From a checkpoint of a small image classifier.
Model: 32-pixel images, width 256.
Training: adamw at rate 0.0011, batches of 128, held-out accuracy 100%.
Data: trained on rendered made-up planets, 195000 training examples.
Rows from block 10 of a small image classifier, named by matrix and row number. Rows with one number belong to one neuron. Each number is 128 + 32 x the weight over its row's rms, rounded and kept within 0 to 255. All counts start at 0. Numbers have three digits each. After the name is the row's rms in percent of the matrix's.
Before each neuron's rows are labels from the 100 images, of 14976, where the neuron reaches its highest value: "lies over" is the class under the peak; "patch colour" is the nearest of a few named colours to the mean colour under the peak. Only what is clearly more common there than usual is listed. The data: rendered made-up planets. In brackets: how many of the 100, against the usual share in percent.
# fc1: MLP up (model.blocks.10.mlp.fc1.weight, 512x256), inputs 52-103
# fc2: MLP down (model.blocks.10.mlp.fc2.weight, 256x512, transposed), outputs 52-103

lies over: planet (98 vs 23.8)
patch colour: brown (80 vs 11)
fc1.472 072:150170086125154179181127175190080162200094183154140140122078150142095155144081192123142125152121090147179172167135138175096156110117073106081136145096101079
fc2.472 068:077129117107163132112168114164098154186152074157107087085124123125112144188105163157147120102124157105108127167090094154102168158118124169157161160103130147

lies over: ring (86 vs 3)
patch colour: brown (88 vs 11)
fc1.320 073:070121152138076063166138105112124152135127153128107129111081092156145085146104133186168169116096088163182066163094139113165069177190122119189079086182087110
fc2.320 068:120143142163127186177187155145096074137187102116174129143140082154117116094113194103175166141146145105081099168082122102098168121106088169110096101095148151

lies over: ring (93 vs 3)
patch colour: grey (83 vs 6.8)
fc1.388 081:140158133122104120142128139169088122102115162079102107144082174133196094132081114161088138175121068076157128082101161091107115062114122083120085096119135079
fc2.388 075:147103099132143109160139143115100086154082168158101104145177128136097159110107175129129130126132110151122149090171142069073173099105096088134070147153140152

lies over: planet (100 vs 23.8)
patch colour: pink (39 vs 1.6); grey (38 vs 6.8)
fc1.191 074:105131130143153109165143154140171117096120111118131122171136182125138100143159137127124178149125108139128072108186179138124108141180135186122138154159062133
fc2.191 072:174129119114149086123116132087094169129067154161159172131141123133115092121098140109115166088154152172097136135160101135126052099157132087133133118143164080

lies over: planet (98 vs 23.8)
patch colour: grey (52 vs 6.8)
fc1.403 076:093109072119102149117143136202158118102137161108177083161163060171171132135160109161136110091170133123158135151120183105123092113130161080155172157076115178
fc2.403 076:156183075162143070153168137086127133111111176090115099066125114185184110155133180168151127125115110094185146099151185191084090165165141149095176132133123098

lies over: planet (68 vs 23.8)
patch colour: grey (29 vs 6.8)
fc1.319 090:083171148121116212169114107141144092173124154150076171103151169144102144066087166135161147130122143164105162094123154098089073126120168165087179147128085112
fc2.319 097:113174154124096106109128162103164069070072140083150092113107105175174165158139173113162163140167108067154133146084202147135031109080179108166136110093132100

lies over: planet (91 vs 23.8)
patch colour: grey (48 vs 6.8); brown (31 vs 11)
fc1.399 084:081151096079099091135094157126146109133067090141142085187092127095134154147135139170164159136082084039101123171167149101111120177093164088119100147179063112
fc2.399 078:144142065181110086156089166129090153163133087099136155088179089144091136142174123130112151074123100096145098125119127104157118108126118150152163141179134166

lies over: planet (89 vs 23.8)
patch colour: pink (52 vs 1.6); white (30 vs 1.1)
fc1.141 177:130142138108146119126134149124155142137121132136124116182061136225078134126190160193112103161147112090177157139101126141067118117129121144131129126124110083
fc2.141 196:099143154121078114173125137138140113076081170125121112138165144110138142108122167109182124038136135083056110167125181022089072160139110105101120117161197135

lies over: ring (43 vs 3)
patch colour: brown (98 vs 11)
fc1.25 111:091131154191134133133231172174068041156141117141110148153130138136125108153171138155164164113164109074125120133093139065084112131110119067148088139112130081
fc2.25 106:078121127104115096133139166176098139142128131138128184110117120165132164120143141089161133136153091183131142178169072159115098121182088097132080130160064172

lies over: planet (100 vs 23.8)
patch colour: pink (55 vs 1.6)
fc1.112 077:190117174126140183139170155151165096162141094093137161172126084133125130180150139147085158146130084104142121131134156119166120131105126170106101107110141119
fc2.112 072:156118144155152167162218175165133116170141112090142182155119145119146067108137133140167144162099165084161137156167158111130131081149168129113181109125127119

lies over: planet (73 vs 23.8)
patch colour: grey (71 vs 6.8)
fc1.66 077:184126112150098122163099168096080081092107160069151085114078190083150103157169192155109134080094128112178119097160112125079108153091183093132157090160074140
fc2.66 074:112139118116161096122147123111103152114074151099087149074179073123101158199111107162113167082125169081084118103143143096114067108155108101117140139087149177

lies over: planet (100 vs 23.8)
patch colour: grey (83 vs 6.8)
fc1.214 075:172161091125111166119106142067167156164091093102078062160073151193136090189194102183170141155162127083182146109117157122127137113095122155160125159138127126
fc2.214 074:168117085139076130118135157117152106157121125072150148139124164072117149079104185179110148085143107116146086158177128158120113122123157152181107071155165113

lies over: planet (51 vs 23.8)
patch colour: brown (38 vs 11)
fc1.37 074:105177146119084126169124159095109175126119091081104161201065160093092130171165187089164113105156146133164108115123192149129129158085156179100130161122119122
fc2.37 071:148184180097110139143146145114180161179111070161111079170156092116163064063174102077111191085167098167107163077099073111165109115093131129151102109163106140

lies over: planet (99 vs 23.8)
patch colour: grey (62 vs 6.8)
fc1.489 077:131175089091081121154087114128067147113098180089161179084105171159149085154163141127155139092170154122141153070175175129162093117151136072146129115108092172
fc2.489 068:168164117174161174113083094123151148144123135135136064134144111158087126174079121132139108105122078146125186104120175124147132072156070129095109094081118141

lies over: planet (91 vs 23.8)
patch colour: grey (63 vs 6.8); brown (29 vs 11)
fc1.443 080:164078101148185086088167149192133092161132105116176083125096140122091129157104106139061133140168135101123126097162150158095088144112073129155181120109080119
fc2.443 083:183126131142108151146171099083086193093173156161068155121140123123135136120138103147122152084131175092086098176097068118154159059122124125088120104079140094

lies over: planet (100 vs 23.8)
patch colour: grey (94 vs 6.8)
fc1.219 104:167132149081111168116195186110105143097087130107111146084101197109164133085131134171160171117108126111059086174157205049134129140102102071123145120171128120
fc2.219 100:137134144113139162099142090183152087181146134107172044150114156148082141110142144116166154147160151080110159106123113044195092131125085156109085162107167110

lies over: planet (99 vs 23.8)
patch colour: grey (75 vs 6.8)
fc1.272 246:171136103150116154143172140129062067170158141108084160094150104177103117171143138189099089124186139085122108122180140137158163124105124118147142137131147134
fc2.272 267:111148195056150129093129123110132130071075133107089089124158130185157108117157112126094163153105143098111097117119104100092142094187196132157125111137127132

lies over: ring (79 vs 3)
patch colour: brown (97 vs 11)
fc1.85 085:147128099116125087102169149098102145122171133100144112093156141127157113164132129169129152145173131122130163085108112139154070175173126082136117176102136090
fc2.85 081:091155179133174168171135154116118169111147098184097122096148119099158144151141143141150150139084119151127116113132155138120103167122082082091129090114168126

lies over: ring (47 vs 3)
patch colour: brown (76 vs 11)
fc1.458 076:112170152117082127111085175167098094103150120151140096145111179123103125122084178086172119139117126079196076073155135123140108074097084149107186089157160084
fc2.458 069:180155122120110112188099147141167079079087098092098146096140178179135166172129092169171136122104077088069178095180125133160136129145081176103095122078100127

lies over: ring (79 vs 3)
patch colour: grey (52 vs 6.8); brown (48 vs 11)
fc1.36 091:146096081141088098167103103086181101187170135122157175139081111149099082140102079174122128094122103160085121130119161097108178134160083089092086112182118126
fc2.36 083:121133141165151112149138124162147160144144131159172121115161117160113174116172116158114165115121090077159083099113104076147255102102149152085078153187163122

lies over: ring (41 vs 3)
patch colour: grey (81 vs 6.8)
fc1.252 119:191098090096124101196122144077131175156086143129166128148168098128128101142101118163106092115097129143135150125149134131111107149065156122052141109160134149
fc2.252 099:159102141170097159112100082159091138157200103150030113160119133095136101106106089101110134148167172157132116111145096152164231115140077128156114146115095151

lies over: ring (57 vs 3)
patch colour: brown (60 vs 11)
fc1.508 096:090145096162154129099151124185161059111185044161093080127138100153135130181099089097087116126180118160169109127113157167130090114129158121117084106136108074
fc2.508 094:080138112133155137115126180142096112132160147106130150155184123117153108120090089135176168164136120122178156164120175109174135114144110162167118135131172107

lies over: planet (100 vs 23.8)
patch colour: grey (72 vs 6.8)
fc1.155 093:080131106157115142091141141147122095122068146144171094115062178065121176130073162180074145124167088105090093142148148110161091087137151134133065168111069133
fc2.155 080:147180100150136141178096090165167155172133089107117137056093115139176156087098139100182087149141143155179127144105095097080128130061083135140159163153095089

lies over: planet (81 vs 23.8)
patch colour: grey (68 vs 6.8); brown (31 vs 11)
fc1.19 077:158149156129134089114147134067094117168173138147147124110153180087187085168096085135168122179113146156069085103141119104131089099137115172068186070159116130
fc2.19 073:137173158111158152136075119118126177080135098176120083080147150091122147122138094071053193174144162176082174129178102166155053094053098108164131084127147132

lies over: ring (25 vs 3)
patch colour: brown (75 vs 11)
fc1.398 075:164088093149118165149147106139180065184107141106167093128156087081151113155138084160154128092132170096078082069159186160118123155092140133085087137122088116
fc2.398 072:133084147127158101078134105132160155184177161081177168097079160105070109163116106055148128116150098172102115167107160091128191108154172108083088111155164137

lies over: planet (77 vs 23.8)
patch colour: grey (48 vs 6.8); brown (29 vs 11)
fc1.157 073:068136131162132159117195165121146162132099104156084143132126146116140150160074127187127158100086165144133132084193151127148095070102177136164109103072104161
fc2.157 071:087169088098112145162125068093179096115147117141163147124081076102097177084170092143156125184105118157105137088093161156117156126100091170156084135168120146

lies over: planet (99 vs 23.8)
patch colour: grey (57 vs 6.8)
fc1.324 082:080202133159137172148125183163131163146081143180148132138120189103168164100104198123143128123106100079128122153106139104137126140068134082066107135148118142
fc2.324 080:170109146085089093096127158084064109118159160145145126096187086129174085105146171180155164088137137146095154116096125123126000098119089133165090169118164113

lies over: planet (100 vs 23.8)
patch colour: grey (92 vs 6.8)
fc1.68 112:106115081147079162064124160150162176132091152106067129172173190113179078049096142176095101185154164148170152119138209082150123127089160128162173095128107103
fc2.68 123:108134121087193076112174108130132157162117105143144053109106157143089122122205135202123131112138152123113186140125111119070188170147128129120133112093092147

lies over: planet (76 vs 23.8)
patch colour: grey (31 vs 6.8)
fc1.405 074:136137135120072096135129156105129145102154117123157131185175152137177123129171128195103145152096170146176079139153156172178065108115160125119120080188124157
fc2.405 070:167146103121103077102130080178124106169149082137083131154128137170107158136118155115136178177132112144198110124156122101121141164163146159150140115087176158

lies over: planet (100 vs 23.8)
patch colour: grey (41 vs 6.8); pink (32 vs 1.6)
fc1.310 071:181172094083121158160086101158104115179134101137156139133136164140104140080134157112111081165087125076152158101192141154099082171085080114121162162141071171
fc2.310 069:076140075080107107125086123183156168069122111110110094174122106168174096087131118169157184160130184142126082096090139113154153102161094085186175125076167143

lies over: planet (100 vs 23.8)
patch colour: grey (60 vs 6.8); pink (31 vs 1.6)
fc1.172 119:157117127183103157147099077157154116170162169070091143131105171109148124178196155114119078135074126161183135109124157155111084113105155137151173097074084158
fc2.172 109:106126148219098103089158126150096096096085076134128184136155137113103167138151159110148162103129154078114148126141140083062175133190159130115125104179121130

lies over: planet (88 vs 23.8)
patch colour: grey (45 vs 6.8)
fc1.406 072:150145108131157104084168149103138103171094166139145188152151181144143144151142131082098172100122129089140144132126177131117065143180103158094116122163143110
fc2.406 070:165109119171161108097158166107183088090170160072090111081134097148105115191098094140124085154102172096072151137138092172083153088102079177111158143165137182

lies over: ring (75 vs 3)
patch colour: brown (53 vs 11); grey (45 vs 6.8)
fc1.444 239:165103069121107130140114149092198153119114143207144137153118143119150077091123117214128117083127152096131132113148130153084161140143093163084113131143121107
fc2.444 273:137140128165136092125101085168150068202166106118158118119087116134103187163159097136162104150141107095136109163127154157195189099087134117112124115079103132

lies over: planet (89 vs 23.8)
patch colour: brown (48 vs 11)
fc1.283 083:087137101133124108171168174146116072145159152109093163122151143126150132122173174154069155096087103068117124119153132148129122184193133084082114136101121134
fc2.283 085:140114183147201132204137131104092140106105136101167063109154118160112108161102171089139150099113100148112174100087139111147171134113128084115155124098094123

lies over: planet (92 vs 23.8)
patch colour: pink (48 vs 1.6); grey (40 vs 6.8)
fc1.342 173:189137141140088134105136125125125114148127179131168159160109090136080082142186145142129103127120125095099115093128171088094124166123143184087077128097167157
fc2.342 182:171101064114086093118185098142118158092065175134119135139104125118168082106155149175154073169123185072116128178099130150116157139095146112081138137125195105

lies over: planet (81 vs 23.8)
patch colour: brown (84 vs 11)
fc1.378 098:173141147175114067091153146146068126139155120152077113107132115071107109179123097160184149178150142090165061110097135082138106134146111074099111159165084068
fc2.378 105:118113102146083177122140116100165146143103136108104139121101126113110133108129080085178113179111144169166126117052111175108133101150126120090148107171132098

lies over: planet (100 vs 23.8)
patch colour: brown (37 vs 11); grey (26 vs 6.8)
fc1.123 091:144171109150154194165137172152124111157101147169143155141094153060081157134077149134094148153125141148134187128163198100115096085088149075183097104128059143
fc2.123 087:168106119152117136134097176153124063117115125078107134153157144081148138118117086068157117147166112178122118106165112142119095107061132113115143106129134139

lies over: planet (66 vs 23.8); ring (27 vs 3)
patch colour: brown (36 vs 11)
fc1.12 092:124167115146085179134176135143147101163174154186082120088128113147096112179101186202112079076163078086158139155177143165165153156105155102095101135109112138
fc2.12 084:115158164124164134186136179193186160120092130112123126105142100091139096112150172158118134161137082108136104088195121174132178133096135165159165158105113133